A small spectrogram FSQ autoencoder, trained from scratch.
Model: encoder norm layernorm, encoder activation quick_gelu, encoder layers 6, decoder norm batchnorm, decoder activation leaky_relu.
Training: muon at rate 0.0022, 35500 steps.
Rows from block 4 of the encoder, named by matrix and row number. Rows with one number belong to one attention dimension. Each number is 128 + 24 x the weight over its row's rms, rounded and kept within 0 to 255. All counts start at 0. Numbers have three digits each. After the name is the row's rms in percent of the matrix's.
# v: attention query, key and value (stacked) (encoder.blocks.4.attn.qkv.weight, 384x128, the v third), inputs 0-63
# proj: attention output (encoder.blocks.4.attn.proj.weight, 128x128, transposed), outputs 0-63
v.8 429:128129128143128128128128128128128128128128128128128128128153128128128128128128128255128128128151128128128128128128128128128128128128128128128128128128128128128128124128128128047128027128128128
proj.8 499:128128128128128128128128120108165129128128128128128128128128128128128105128128128128128128128128128128128128185128128128128128128128235128090128128128128128128128128128128128128128128128128128
v.10 251:128128128128128128128128128128128128128128128128128128128128128128128128128128128128128128128128128128128128128128128128128128128128128128128128128128128128128128128128128128128128128128128128
proj.10 327:128128128128128128128107128128167128128128128128128128128128128128128128128128128128128128128128128128128195091128128128128128128128128128128128128128128128129128128128128128128214128128128128
v.20 558:128128128128128128128128255128128128128128128128128128128128128128128128128128128128128188128128128128128128128128128128128128128128128128128128128128128128128128128128128128128128128128128128
proj.20 352:128128128128128128128128128078255191128128128128128128128128128128128128124128128128128128128128128128128128128128128128128128128128128128128128129128128128128128128128128128128128128128128128
v.27 453:128128128128128128128128160128128128128128128128128128128157128128128128128128153128128128127166128128128128128128081128128128128128128128128128128128128128128128147116128128128128128128128128
proj.27 670:128128128128128128128129128127128128128128128128128128128128128128128128128128128128128128129128128128128128128128128128128128128128128128128128130128128128128128128128128128128128128128128128
v.46 395:128128128128128128128128128000128128128128128128128128128125128128128128128128128128128128130082128128128128128128139128128128128128128128128128128128128128128128128154128128128128128128128128
proj.46 290:128128128128128128128133128255128099128128128128128128128128128128128128128128128128134128128128128128128127160128128128128128128128128128128176117128128128128128072128128128128128128128128128
v.58 513:128128128128128128128128128128095128128128128128128128128128128128128128128128128128128128128128128128128128128128124128128128128128128128128128128128128128128128128120128128128128128128128128
proj.58 390:128128128128128128128128132194119255128128132128128128128128128128128128128128128128128128128128128128128128128128128128128128128128128128128128124128128128128128128128128128128144128128127128
v.65 312:128128128204128128128128128129128128128128128128128135128127128128128128129128126129128128128128128128128143128128128128128128128129128128128128128128128128128128127127128128119128128128128128
proj.65 341:128128128128128128128128121139185127128128128128128128128128128128143128128128128128128128128128128128128128116128121128128128128128118128128128127128128128135128128128128128128128128128136128